From a checkpoint of a small image captioner.
Model: 32-pixel images, encoder norm batchnorm, decoder norm rmsnorm.
Training: 4000 steps, batches of 64.
Data: trained on small renderings of single solids in any pose, 1.3 epochs.
Rows from block 9 of the text decoder of a small image captioner, named by matrix and row number. Rows with one number belong to one neuron. Each number is 200 + 40 x the weight over its row's rms, rounded and kept within 0 to 999. All counts start at 0. After the name is the row's rms in percent of the matrix's.
Before each neuron's rows are labels from the 100 texts, of 14976, where the neuron reaches its highest value: "tokens" is the input token at the peak. Only what is clearly more common there than usual is listed. The data: small renderings of single solids in any pose.
# fc1: MLP up (decoder.blocks.9.mlp.fc1.weight, 768x192), inputs 0-95
# fc2: MLP down (decoder.blocks.9.mlp.fc2.weight, 192x768, transposed), outputs 0-95

tokens: "glossy"; "star"; "hexagonal"
fc1.61,041,203,99,227,262,175,254,198,166,161,209,215,181,177,230,194,286,217,146,224,146,312,230,202,216,161,228,166,192,176,252,235,188,226,270,278,245,235,156,212,177,181,176,206,183,243,155,232,134,155,176,168,221,186,235,211,194,180,185,201,213,147,205,191,266,167,181,183,239,210,173,315,223,232,226,164,231,208,231,247,227,183,173,202,172,172,234,183,192,147,175,216,272,206,203,271,216
fc2.61,046,162,235,199,227,162,200,118,251,165,143,247,205,223,151,190,168,207,242,99,247,177,197,222,189,244,179,189,240,191,174,163,157,224,167,228,226,251,281,197,198,194,144,160,148,203,243,229,211,274,275,148,197,228,174,133,181,207,140,287,179,261,181,243,154,147,205,237,245,205,225,203,182,243,267,196,148,231,173,169,176,171,137,200,223,253,223,178,142,264,272,237,269,194,127,126,258

tokens: "metallic"
fc1.260,145,205,184,177,193,209,157,233,172,124,251,167,198,245,242,170,209,225,239,212,169,167,191,176,241,160,170,138,207,205,249,218,241,164,184,312,286,254,191,260,243,124,263,182,222,222,225,171,234,242,275,273,188,244,198,233,197,221,203,201,170,252,273,204,285,148,186,143,234,282,172,198,216,241,201,226,183,260,202,149,167,216,163,207,279,226,237,153,211,184,264,177,182,269,182,176,225
fc2.260,145,261,232,183,189,129,205,173,208,182,135,256,191,171,268,167,287,219,228,136,218,193,214,194,177,207,257,218,197,177,166,200,165,214,236,169,213,213,171,187,134,288,221,206,222,185,224,255,124,283,168,195,230,240,184,57,178,196,215,201,192,185,181,241,183,193,205,232,130,242,301,186,203,182,263,225,179,247,142,180,300,161,222,220,173,212,207,152,157,200,266,188,183,196,199,210,198

tokens: "sphere"; "torus"; "jack"
fc1.480,096,252,174,227,214,209,198,177,198,199,224,149,193,165,145,318,142,238,252,148,194,261,217,209,196,223,115,194,142,141,170,254,133,229,165,286,195,286,244,138,233,205,201,228,135,192,162,203,226,217,200,249,165,168,263,177,143,173,142,195,179,170,120,199,216,175,147,196,222,227,103,163,232,284,165,176,258,138,198,236,209,185,229,187,198,141,201,231,216,222,177,215,136,222,216,144,218
fc2.480,102,181,156,186,195,182,141,220,164,180,239,157,208,184,141,121,211,136,197,238,160,164,224,206,215,221,137,198,262,244,153,200,206,172,225,176,178,226,246,193,173,207,232,190,180,214,244,217,194,201,256,179,178,176,126,241,154,287,328,176,255,241,200,200,135,183,207,241,274,201,188,194,218,171,165,243,224,254,278,199,203,226,210,149,226,228,230,243,173,186,201,233,213,256,189,277,163

tokens: "glossy"
fc1.609,051,130,199,185,168,136,222,254,206,182,174,151,212,168,206,188,262,192,231,204,189,232,231,218,222,208,231,150,196,101,268,252,229,235,161,322,238,141,202,199,130,262,170,161,202,270,140,195,186,155,205,189,111,156,225,168,188,217,233,159,178,86,176,184,288,234,197,183,224,201,225,235,275,137,134,115,225,205,220,195,200,170,178,168,283,234,201,222,198,202,186,170,164,217,107,221,204
fc2.609,057,233,240,221,180,200,233,171,255,236,156,168,136,138,220,216,214,206,182,153,176,182,245,193,138,192,194,290,182,177,178,143,244,213,202,204,138,231,272,260,222,202,213,286,237,173,104,248,180,243,303,219,220,197,175,89,203,147,170,222,191,200,247,229,87,142,185,221,221,184,162,215,199,265,180,217,214,267,161,199,236,225,182,185,177,247,209,174,205,257,246,239,244,224,166,176,219

tokens: "checkered"; "striped"
fc1.490,067,165,114,186,153,179,145,211,195,197,257,214,241,205,300,238,135,116,141,185,169,180,238,253,193,231,220,220,168,202,150,139,141,210,228,292,176,250,152,160,228,159,184,214,165,188,191,176,171,236,227,228,191,215,183,255,234,221,309,236,183,205,215,171,141,253,244,181,235,274,137,211,201,239,283,214,125,185,251,149,224,246,217,292,197,176,214,159,126,247,212,165,196,111,211,153,194
fc2.490,069,230,127,253,183,205,190,214,203,154,235,146,174,136,290,194,311,196,238,207,138,238,209,201,184,203,192,149,124,174,210,222,220,170,212,189,213,213,260,198,127,232,246,79,229,221,258,224,196,182,260,149,183,240,214,136,188,108,101,179,158,149,193,172,219,141,210,111,166,271,199,211,228,203,248,186,245,225,199,218,151,197,244,223,209,194,289,166,225,151,250,229,202,192,197,190,227

tokens: "black"; "white"; "grey"
fc1.562,034,242,200,176,185,184,226,212,231,162,180,120,201,181,174,221,248,99,231,221,162,285,202,189,243,241,174,177,204,220,202,175,203,232,194,204,242,227,203,239,228,271,229,218,176,188,165,153,263,152,226,223,182,237,271,19,141,153,169,290,228,169,246,252,246,152,183,191,188,72,206,180,158,169,149,257,221,223,176,152,168,173,136,126,209,228,189,240,202,210,231,169,163,253,194,171,174
fc2.562,038,169,234,179,189,218,234,243,142,203,187,149,203,197,179,157,204,170,148,217,269,128,265,224,110,215,222,216,173,177,209,152,163,193,249,185,130,189,199,227,183,142,180,266,207,226,160,202,145,263,149,157,259,251,141,221,233,229,200,173,267,126,281,167,193,129,149,148,163,229,182,198,233,205,207,196,205,149,226,268,217,188,225,212,184,196,161,204,180,234,163,153,181,169,212,195,192

tokens: "metallic"
fc1.41,083,163,126,129,121,127,236,270,182,184,263,227,157,154,212,165,164,164,179,231,158,222,245,158,174,226,176,163,246,162,176,181,211,216,236,274,239,230,226,153,201,221,262,159,241,233,267,206,223,197,215,243,154,205,200,183,227,225,172,275,226,207,180,133,245,212,187,195,166,212,218,232,164,306,197,178,246,241,212,223,175,145,149,266,219,201,222,181,159,160,166,192,180,189,147,214,178
fc2.41,097,244,155,120,221,220,296,163,230,209,186,113,206,200,231,203,222,176,172,220,201,226,205,233,219,180,205,230,173,184,256,195,181,195,267,238,185,209,269,263,235,205,210,248,144,176,162,228,203,152,136,148,236,289,163,212,164,137,143,220,209,164,130,242,203,207,143,247,243,263,239,180,225,172,128,157,157,222,248,161,238,189,138,240,215,167,190,186,115,198,203,198,214,206,102,177,200

tokens: "plain"; "<end>"; "checkered"; "striped"
fc1.599,164,171,239,197,235,284,156,177,126,186,198,212,196,241,117,234,164,220,197,215,200,212,156,242,182,183,178,172,251,186,314,152,206,197,182,246,261,154,168,203,120,256,153,216,253,229,219,228,194,199,184,239,196,164,230,186,174,184,265,239,206,130,133,228,220,311,166,222,150,174,280,162,195,228,177,195,246,180,271,203,140,191,229,224,311,157,266,253,174,176,190,233,157,258,213,244,186
fc2.599,177,162,221,179,138,232,246,169,231,219,221,194,216,235,186,217,146,165,174,211,176,186,158,188,181,239,226,156,157,147,189,213,213,212,204,217,211,198,206,122,150,201,138,228,200,247,184,189,59,104,197,181,165,184,216,179,165,189,249,185,173,225,187,219,113,181,225,238,226,197,179,243,158,218,212,240,244,189,171,122,188,213,166,224,207,188,214,227,230,181,67,193,183,275,230,206,163

tokens: "metallic"; "glossy"; "matte"
fc1.66,071,190,191,132,169,221,219,207,161,180,259,177,155,126,191,174,149,206,179,236,170,136,192,209,97,151,77,185,205,212,196,207,179,233,224,229,256,227,177,206,207,206,222,200,234,128,239,284,171,236,209,167,133,185,260,276,259,241,290,189,237,122,171,131,257,213,187,197,208,196,193,147,197,230,256,175,214,229,219,170,151,219,167,203,201,229,207,185,180,193,223,228,181,188,188,261,227
fc2.66,075,229,141,127,107,261,223,172,182,177,201,177,194,191,237,177,236,181,243,248,238,239,226,212,254,189,202,205,188,191,196,196,220,172,234,173,206,201,118,116,205,216,199,156,166,183,197,184,188,143,224,164,167,190,130,100,188,198,136,155,185,216,154,148,159,213,142,158,212,274,222,199,208,141,191,149,186,197,151,211,170,268,178,158,194,185,252,251,256,208,144,131,230,200,188,214,226

tokens: "metallic"
fc1.135,088,163,160,244,223,147,239,206,80,218,180,167,146,122,206,176,184,199,129,192,199,258,165,185,182,231,179,169,261,136,269,198,172,166,167,205,252,226,188,204,234,254,295,171,220,214,175,257,188,238,131,206,161,182,125,161,178,160,179,185,184,292,252,105,236,206,172,191,182,153,224,227,175,220,265,211,181,216,211,131,203,222,164,211,190,174,191,248,222,177,211,235,195,165,269,210,269
fc2.135,105,238,188,162,193,222,213,180,207,155,131,178,200,201,270,162,204,189,186,254,163,221,222,207,175,181,192,137,192,282,195,199,185,205,206,209,218,218,222,159,256,243,227,150,213,139,198,222,185,131,144,135,154,168,176,137,236,202,187,156,233,155,185,178,174,222,241,195,204,194,213,223,242,172,238,248,216,198,200,186,199,242,170,153,142,227,166,113,169,201,185,213,217,283,182,228,214

tokens: "glossy"; "matte"
fc1.764,063,212,221,253,243,212,156,150,177,196,154,203,223,183,184,185,241,216,247,249,134,134,220,208,183,225,275,192,189,273,178,208,177,200,338,203,135,217,191,273,218,255,240,215,248,149,219,286,250,282,280,164,189,202,182,264,195,137,192,197,240,229,248,240,257,189,180,221,224,232,270,185,244,177,229,202,142,195,181,125,237,155,234,143,157,196,138,278,201,202,223,229,171,228,173,198,145
fc2.764,067,188,159,179,124,147,225,251,227,217,163,161,216,198,186,174,173,221,275,158,235,193,219,216,227,202,189,173,219,208,271,221,272,203,146,225,183,198,161,123,258,128,208,222,225,209,219,160,192,150,162,156,177,252,301,165,245,224,191,179,204,167,229,227,171,139,173,99,194,109,200,218,201,206,180,207,153,251,246,271,137,211,177,172,145,238,227,184,235,209,205,138,182,179,216,244,242

tokens: "plain"
fc1.407,140,178,147,160,175,133,185,223,216,186,186,117,114,228,231,163,132,120,242,124,181,198,241,167,226,217,180,248,180,166,220,216,227,169,167,182,110,125,224,246,184,206,208,214,226,168,194,158,193,192,211,261,208,192,195,177,202,161,294,194,163,161,166,222,194,284,135,224,198,201,276,184,252,218,200,235,231,282,211,205,126,242,250,167,210,201,181,219,187,180,219,223,181,239,241,163,189
fc2.407,131,134,188,183,192,232,212,191,256,176,174,214,205,206,239,160,231,240,162,178,179,224,179,169,74,208,252,153,237,207,216,207,230,199,163,212,187,267,130,216,198,212,166,122,206,217,198,227,224,191,134,178,222,170,240,171,145,149,209,193,198,272,160,216,250,187,202,229,154,227,232,253,238,195,166,216,212,155,147,170,285,186,207,190,248,170,319,208,193,101,117,159,215,186,142,175,202

tokens: "glossy"
fc1.681,079,189,225,267,218,228,190,237,196,212,192,190,186,134,186,201,230,106,221,164,143,200,230,201,207,176,191,268,194,174,223,193,182,269,158,246,201,195,100,202,227,207,199,169,238,124,247,208,193,136,137,193,186,169,235,195,206,236,263,247,132,123,118,259,177,198,186,166,204,280,168,201,253,255,220,221,221,207,195,207,115,241,176,175,219,233,168,200,106,212,225,171,178,256,298,237,169
fc2.681,091,191,154,168,223,226,179,171,205,199,214,228,246,195,234,251,195,223,136,107,184,218,199,183,185,195,227,193,189,206,195,209,207,235,208,187,155,215,180,287,248,157,153,134,184,223,212,251,204,154,208,197,170,128,110,225,190,287,158,202,229,157,207,178,268,232,226,200,194,134,237,170,180,106,172,180,120,337,173,179,257,260,149,150,197,178,267,173,197,184,145,194,115,213,195,210,260

tokens: "checkered"; "dotted"; "black"; "blotchy"
fc1.693,044,219,198,231,238,256,194,169,192,196,214,122,178,181,273,135,163,202,234,202,198,186,256,179,264,237,244,175,247,193,241,255,200,181,327,158,226,200,189,222,173,237,195,279,213,165,189,198,220,165,274,150,181,256,202,240,169,139,194,291,231,221,243,194,222,253,196,154,197,102,254,173,287,164,233,196,192,196,211,164,252,181,236,194,211,218,226,260,205,210,184,220,218,195,272,252,191
fc2.693,045,169,281,157,231,126,230,187,215,194,243,278,188,263,251,163,205,158,162,206,221,210,189,220,138,210,225,147,185,272,180,171,206,214,183,216,220,225,245,179,199,132,267,140,221,220,248,211,190,253,200,206,221,188,233,172,214,208,160,176,215,213,235,244,227,242,212,174,215,257,203,142,190,183,120,198,175,84,247,210,114,227,218,211,219,244,220,229,182,188,116,237,164,63,146,218,205

tokens: "black"; "blue"; "pink"
fc1.501,096,156,191,236,228,214,226,256,226,218,218,192,187,135,184,110,234,221,218,129,198,214,209,227,174,211,157,165,208,212,224,250,252,191,201,207,249,173,174,124,233,169,233,197,275,238,188,297,180,223,193,202,75,190,248,202,177,212,212,232,228,163,172,225,171,189,171,272,214,207,158,244,231,217,233,196,225,196,153,236,183,222,222,228,229,191,228,212,142,225,184,259,206,254,119,162,174
fc2.501,101,236,160,157,183,162,162,230,176,163,178,185,187,191,271,139,183,161,191,239,117,213,177,195,194,218,255,282,220,161,189,174,219,185,209,178,152,209,238,252,252,232,255,244,191,208,212,165,149,162,143,201,254,209,207,175,166,173,84,158,185,275,213,123,215,167,174,264,268,156,279,144,186,173,248,200,242,224,257,212,194,188,227,146,160,137,178,161,234,155,139,201,210,223,294,198,162

tokens: "star"; "twisted"
fc1.224,036,202,257,133,164,163,208,214,204,164,195,209,220,240,170,141,61,124,266,221,166,195,204,220,218,284,180,191,220,191,202,197,187,185,165,186,246,223,163,211,171,134,171,209,213,210,137,191,178,202,164,221,216,204,190,239,209,201,181,222,201,169,124,145,238,167,138,160,245,165,261,168,198,199,150,194,197,274,208,111,182,142,189,139,245,219,201,259,235,185,225,222,207,195,199,265,212
fc2.224,040,158,170,184,157,150,205,209,197,188,203,226,228,192,153,255,310,243,109,162,220,157,201,236,129,168,272,233,179,226,209,168,134,198,198,173,173,137,224,195,185,228,179,182,215,242,195,206,227,272,313,231,250,196,178,134,242,172,221,208,204,149,236,283,154,135,167,156,199,184,213,203,227,166,210,144,133,124,128,228,206,209,228,158,181,199,91,209,180,217,115,129,212,177,123,174,186

tokens: "sphere"; "dodecahedron"; "torus"; "tube"
fc1.471,074,198,150,249,258,181,273,240,168,205,292,191,222,196,187,202,116,149,232,211,151,244,168,295,149,256,223,221,248,165,174,111,202,161,187,147,143,223,199,216,201,129,230,144,201,149,188,237,228,267,239,236,206,159,259,253,234,235,235,245,205,161,191,157,225,204,116,207,205,165,225,221,125,193,222,188,229,114,162,205,232,218,126,137,192,209,243,236,159,225,206,219,113,234,266,185,127
fc2.471,071,257,115,238,187,212,242,239,247,193,160,136,251,248,256,205,283,257,241,195,217,179,259,232,221,207,210,212,229,189,238,235,233,270,186,207,224,142,206,239,200,226,212,223,204,303,184,137,184,231,252,238,246,249,220,178,206,187,186,208,164,187,146,85,165,213,211,174,170,198,155,155,238,188,162,148,218,221,217,128,130,262,193,212,221,199,154,138,205,230,173,225,206,184,165,173,198

tokens: "checkered"; "dotted"; "blotchy"; "striped"
fc1.284,064,214,174,136,249,167,249,246,168,169,115,72,205,179,181,215,132,280,189,198,315,166,223,163,296,178,202,199,243,87,137,196,209,147,247,194,224,189,270,209,147,198,179,260,187,222,191,202,218,186,208,167,180,285,192,244,257,236,163,181,259,212,184,246,216,188,174,162,248,153,200,218,135,164,235,194,188,173,254,136,151,136,220,185,212,201,252,190,125,242,190,229,220,162,174,201,195
fc2.284,070,183,186,234,213,251,280,274,235,193,216,243,160,202,208,192,237,176,147,203,199,195,189,150,151,221,213,248,213,225,138,191,166,261,258,156,186,228,160,179,263,164,276,148,232,193,169,160,224,182,142,194,226,113,234,163,156,202,254,210,210,151,191,190,254,198,192,190,208,180,202,174,256,265,225,207,176,134,158,211,188,272,167,167,253,196,250,212,223,158,194,207,252,222,256,201,146

tokens: "plain"; "metallic"
fc1.207,111,169,180,233,188,151,256,230,136,195,167,197,219,220,198,235,237,212,226,187,223,176,197,85,172,201,150,178,189,248,207,206,214,112,208,239,269,215,154,189,259,163,148,253,258,207,155,228,213,256,179,209,202,252,158,198,189,202,171,181,237,146,206,198,263,152,197,221,180,214,166,192,216,196,235,159,170,208,239,131,170,182,180,260,202,164,261,252,197,111,235,149,206,93,259,166,199
fc2.207,119,170,231,197,149,199,231,156,186,185,157,211,178,185,111,287,275,262,126,188,192,160,167,230,203,195,225,184,165,168,204,187,202,234,268,249,138,201,234,221,225,249,198,251,251,135,222,234,184,206,224,196,200,210,242,145,231,162,180,217,145,154,228,232,251,187,199,216,249,123,236,225,191,230,133,195,274,154,216,209,147,203,175,152,199,144,178,148,151,271,237,201,153,201,168,216,215

tokens: "black"; "orange"; "white"; "grey"
fc1.674,044,180,160,249,225,192,178,231,218,172,179,107,191,201,256,207,203,182,211,231,225,239,228,228,199,196,295,153,109,164,223,274,199,225,288,142,219,209,221,243,201,275,218,274,204,261,192,273,240,142,232,192,240,206,313,126,138,201,159,201,257,230,182,233,244,169,170,96,164,254,236,196,236,182,214,268,146,115,218,172,268,271,260,174,175,204,177,195,259,159,243,204,228,216,187,210,155
fc2.674,047,158,281,162,217,202,244,147,194,216,191,230,221,146,184,96,140,141,160,194,217,216,242,223,178,247,245,297,177,246,217,194,246,212,141,162,178,188,203,207,178,109,175,203,262,185,237,203,175,267,174,219,214,162,138,200,174,205,180,164,183,219,241,172,184,295,155,245,188,188,166,118,223,212,196,184,127,245,156,246,166,191,180,225,165,129,173,307,171,261,128,164,179,161,239,206,179

tokens: "star"; "matte"
fc1.176,051,184,204,116,209,183,272,202,187,143,196,168,206,202,206,208,108,186,136,163,176,144,144,180,131,123,201,247,195,180,229,126,246,214,211,238,189,221,178,277,181,220,217,227,190,122,183,226,172,141,270,157,174,222,218,307,171,222,131,197,196,175,197,253,260,122,178,192,172,226,218,190,216,175,259,244,196,196,192,207,142,124,196,187,175,168,246,134,147,185,195,204,229,174,187,220,214
fc2.176,057,204,197,145,164,229,259,199,225,137,184,265,172,185,172,198,250,239,172,238,221,206,220,230,201,223,199,124,179,163,211,181,195,236,202,169,144,242,220,158,198,187,266,103,112,221,235,184,193,312,148,221,251,211,201,127,150,154,194,234,141,154,198,91,106,231,224,129,230,172,153,172,195,164,232,185,207,288,250,205,236,231,211,133,229,218,170,192,241,220,214,217,169,158,204,191,186

tokens: "glossy"
fc1.313,162,147,240,215,167,226,209,129,148,188,209,214,155,226,230,158,204,259,144,149,182,229,219,199,129,214,250,195,222,146,206,216,191,221,231,180,234,255,140,230,223,222,268,206,219,146,251,186,163,177,181,252,171,245,172,186,252,247,212,250,274,162,188,182,247,215,156,149,174,212,258,183,164,190,166,214,98,226,193,284,216,203,179,114,208,171,236,196,200,236,217,206,237,131,165,265,229
fc2.313,156,318,192,207,190,223,190,218,206,202,181,174,236,198,205,182,193,269,161,196,252,230,225,201,71,218,175,171,184,87,214,191,203,204,148,228,171,200,198,159,184,169,193,154,190,89,193,214,165,180,160,206,201,154,114,186,207,207,250,186,208,172,161,178,243,245,212,181,185,194,217,218,227,193,140,205,215,184,177,203,208,206,222,190,188,158,218,201,213,186,137,205,211,241,226,215,194

tokens: "<end>"; "plain"; "cube"
fc1.443,055,158,248,185,197,141,234,180,170,177,230,218,188,178,251,157,197,231,188,184,146,261,194,188,256,204,164,152,246,143,193,210,246,150,234,231,134,227,258,161,231,132,236,196,202,211,151,199,267,251,121,217,262,217,216,244,238,270,252,193,242,147,204,232,203,237,164,172,222,197,199,252,242,204,203,219,194,167,258,244,148,231,186,187,176,219,159,246,242,176,192,160,140,196,272,213,235
fc2.443,057,252,204,159,203,236,170,238,205,149,171,212,203,149,174,128,227,130,193,217,210,217,166,172,213,177,243,217,180,271,237,197,198,197,243,244,217,196,192,216,214,267,170,249,256,221,233,218,146,191,165,210,200,200,193,180,184,110,191,177,197,183,294,226,200,154,246,212,207,210,184,266,193,223,158,166,191,161,172,152,244,136,149,200,201,195,236,133,195,210,169,188,258,214,173,213,180

tokens: "star"; "chain"; "twisted"; "frame"
fc1.724,068,142,188,136,200,231,136,267,202,123,211,143,208,163,158,240,201,188,208,247,207,203,155,252,159,207,141,201,254,245,256,208,204,173,149,255,236,279,185,168,205,240,194,294,161,99,182,193,187,223,165,251,141,189,180,165,191,202,125,306,205,191,225,187,224,231,234,207,223,181,174,158,199,155,179,177,246,195,236,234,248,49,244,189,232,282,186,177,175,171,302,179,148,233,240,164,184
fc2.724,066,266,228,213,327,152,190,214,196,270,211,200,226,230,192,142,223,174,200,191,232,167,208,185,201,203,242,256,193,184,218,151,200,214,157,212,236,147,280,184,194,162,174,226,169,218,149,203,234,218,187,169,208,174,207,187,241,276,189,252,218,193,181,199,178,140,212,237,206,253,161,223,237,188,203,183,207,222,182,195,166,239,236,228,194,256,209,134,174,193,204,157,270,186,184,158,217

tokens: "glossy"; "black"
fc1.452,058,197,178,177,148,277,164,180,156,186,217,139,187,169,215,186,208,141,195,239,172,215,261,233,213,217,162,217,185,257,209,282,170,261,324,279,265,237,228,200,209,249,166,244,196,162,190,201,196,185,209,189,178,208,154,178,195,174,145,216,167,167,224,217,244,176,228,196,140,127,246,150,231,169,198,215,187,136,228,119,186,120,230,108,252,182,161,224,225,184,279,243,220,228,224,250,214
fc2.452,058,147,192,185,149,175,209,176,224,111,208,189,228,205,248,206,200,230,200,217,137,173,207,228,181,183,265,299,229,275,196,181,267,224,227,192,183,238,113,253,160,157,252,287,255,238,200,224,180,208,245,122,235,160,247,173,218,204,259,148,193,190,203,227,283,196,185,240,248,273,268,230,217,181,184,156,190,220,145,274,147,265,169,199,210,248,263,243,123,224,119,208,204,247,150,199,142

tokens: "metallic"; "striped"; "checkered"; "dotted"
fc1.665,030,238,197,240,216,197,178,218,238,187,176,214,180,202,204,212,268,209,299,266,143,274,183,226,247,189,177,219,224,184,231,259,202,169,208,183,226,296,160,173,208,105,172,180,207,225,189,172,260,225,123,188,244,194,149,285,218,209,261,145,245,191,211,169,196,224,233,207,255,241,123,163,235,177,192,171,170,203,256,158,171,231,233,165,227,257,189,213,180,92,166,204,190,173,154,188,198
fc2.665,037,193,238,208,195,201,267,167,278,226,202,260,281,182,192,193,153,180,151,235,244,210,197,198,152,243,196,179,303,202,273,253,242,232,221,266,228,154,248,200,209,244,216,232,216,182,182,200,146,182,275,174,170,189,247,163,181,229,185,155,203,223,221,246,222,210,284,237,183,213,136,190,194,258,182,226,183,216,124,215,224,194,214,204,218,182,182,238,166,214,269,225,219,225,173,291,98

tokens: "checkered"; "<end>"; "dotted"; "blotchy"
fc1.333,088,165,244,200,187,190,192,215,224,164,191,155,249,122,237,291,237,203,173,142,198,229,247,232,204,234,299,163,174,170,174,245,140,172,161,157,182,248,257,212,200,227,149,147,240,293,217,187,246,123,157,227,204,271,113,280,235,179,261,234,239,269,195,174,198,215,187,193,200,167,201,213,175,219,226,202,100,191,275,159,172,177,131,237,186,224,143,253,196,285,227,181,235,222,190,232,186
fc2.333,090,217,196,275,231,241,168,198,185,176,180,179,194,156,167,157,160,249,268,112,178,168,200,217,129,250,224,140,177,160,234,213,213,141,183,164,208,165,195,236,165,202,205,155,241,176,220,213,190,276,193,267,150,199,257,118,181,131,177,184,173,166,232,241,237,191,130,116,184,249,189,219,250,257,182,230,171,163,255,232,208,225,221,190,200,210,198,189,210,175,200,242,162,199,179,259,185

tokens: "sphere"; "block"; "capsule"; "egg"
fc1.145,035,168,185,147,186,231,188,282,175,190,203,208,226,180,231,186,242,214,164,191,155,164,106,293,136,223,182,201,213,208,187,143,183,152,285,223,163,182,185,156,249,247,247,199,223,176,178,207,217,204,170,224,174,188,158,189,249,133,207,221,172,197,283,151,271,197,214,187,194,191,250,183,174,187,240,216,163,125,187,144,139,134,141,168,219,266,207,159,145,167,235,220,123,150,184,229,160
fc2.145,042,242,226,187,238,218,182,210,256,223,213,219,245,266,215,189,225,226,141,171,156,187,229,202,216,188,216,203,245,146,198,168,187,165,117,119,241,164,144,262,285,186,153,219,209,217,244,153,159,228,186,151,225,179,237,204,244,253,220,200,200,175,169,207,137,128,151,254,204,217,205,216,222,197,148,196,218,240,258,250,276,185,163,310,203,174,250,188,262,226,224,168,234,165,126,241,229

tokens: "glossy"; "matte"; "metallic"
fc1.548,137,151,208,240,168,215,251,211,180,187,150,101,117,196,170,249,196,191,241,235,201,201,207,254,166,177,165,172,218,189,134,219,202,234,206,198,151,205,175,212,215,244,300,154,183,176,238,180,194,244,206,200,214,205,232,219,195,133,213,141,291,215,167,200,220,223,157,166,195,247,216,189,144,244,154,282,155,210,193,225,132,185,276,134,159,153,223,168,163,200,273,242,254,179,152,201,221
fc2.548,136,221,198,197,134,185,157,165,279,219,223,242,170,183,151,197,120,207,156,197,209,211,175,214,238,193,177,176,175,134,247,168,215,200,231,164,125,185,250,158,286,165,137,128,193,140,209,157,225,85,197,165,239,180,140,251,209,233,185,248,223,167,255,213,203,191,171,247,143,165,154,204,232,230,216,251,234,215,171,270,217,195,274,212,239,244,241,185,164,165,210,177,240,208,202,237,212

tokens: "checkered"; "dotted"; "blotchy"
fc1.762,172,172,118,235,256,176,164,225,131,171,119,116,254,236,206,237,195,238,165,210,317,215,213,187,255,210,209,163,234,198,168,189,188,171,231,200,192,215,227,219,170,306,258,245,122,147,210,181,238,182,224,236,237,165,227,180,204,193,214,205,217,211,210,210,205,217,250,183,205,184,159,159,177,251,174,246,162,221,218,199,171,185,224,270,255,161,199,170,236,250,152,185,197,148,125,231,176
fc2.762,176,130,183,198,195,215,244,207,135,188,228,234,213,188,169,186,144,204,178,128,209,184,257,189,170,209,159,192,212,99,164,210,200,217,257,174,272,204,254,193,205,156,190,146,199,161,200,171,184,249,142,195,234,202,184,192,163,273,153,189,188,239,211,224,215,237,210,170,101,276,219,213,196,193,117,191,207,99,178,168,124,197,216,220,147,213,246,225,137,166,258,182,204,171,195,154,234

tokens: "sphere"; "egg"; "torus"
fc1.147,130,180,241,231,242,242,214,208,238,184,255,209,182,238,100,182,139,266,291,173,163,151,172,201,200,193,237,218,117,157,169,223,281,211,240,188,213,185,146,174,201,268,188,178,239,206,252,207,215,249,189,215,158,218,153,179,205,203,195,180,152,237,249,183,193,170,169,215,179,192,247,123,211,203,103,224,270,265,206,192,222,185,139,240,174,274,274,178,199,206,152,178,218,154,214,175,171
fc2.147,123,171,182,210,229,205,206,161,166,217,162,226,201,244,146,221,183,214,267,258,208,263,270,203,279,271,183,252,224,167,224,197,180,225,157,172,256,234,173,110,193,172,186,276,253,224,191,195,225,170,207,199,172,154,145,338,176,324,277,165,200,183,217,220,208,201,234,215,245,166,184,270,193,191,183,128,269,272,183,155,238,183,175,166,184,190,249,127,198,197,190,229,127,213,190,205,199

tokens: "checkered"; "blotchy"
fc1.354,050,174,205,227,241,165,158,203,195,190,130,238,114,221,160,262,216,192,173,302,172,225,169,163,236,188,174,221,198,188,236,210,164,179,231,141,185,228,230,233,198,136,159,291,172,210,218,225,175,177,187,191,240,181,262,194,198,259,208,194,210,181,195,232,196,194,152,116,177,215,175,145,128,183,220,203,203,243,229,76,203,205,288,238,199,259,240,247,235,238,178,214,161,189,155,257,218
fc2.354,054,207,262,120,191,197,158,242,244,283,188,288,221,233,182,219,189,148,166,107,280,144,199,241,162,250,173,123,251,246,179,219,208,196,178,179,222,161,116,147,180,225,238,122,230,198,221,178,241,235,194,227,162,215,135,182,137,212,171,213,162,126,229,198,192,225,227,206,174,182,211,163,266,275,187,215,182,142,229,251,169,249,216,210,252,124,221,206,240,142,256,248,225,208,170,217,193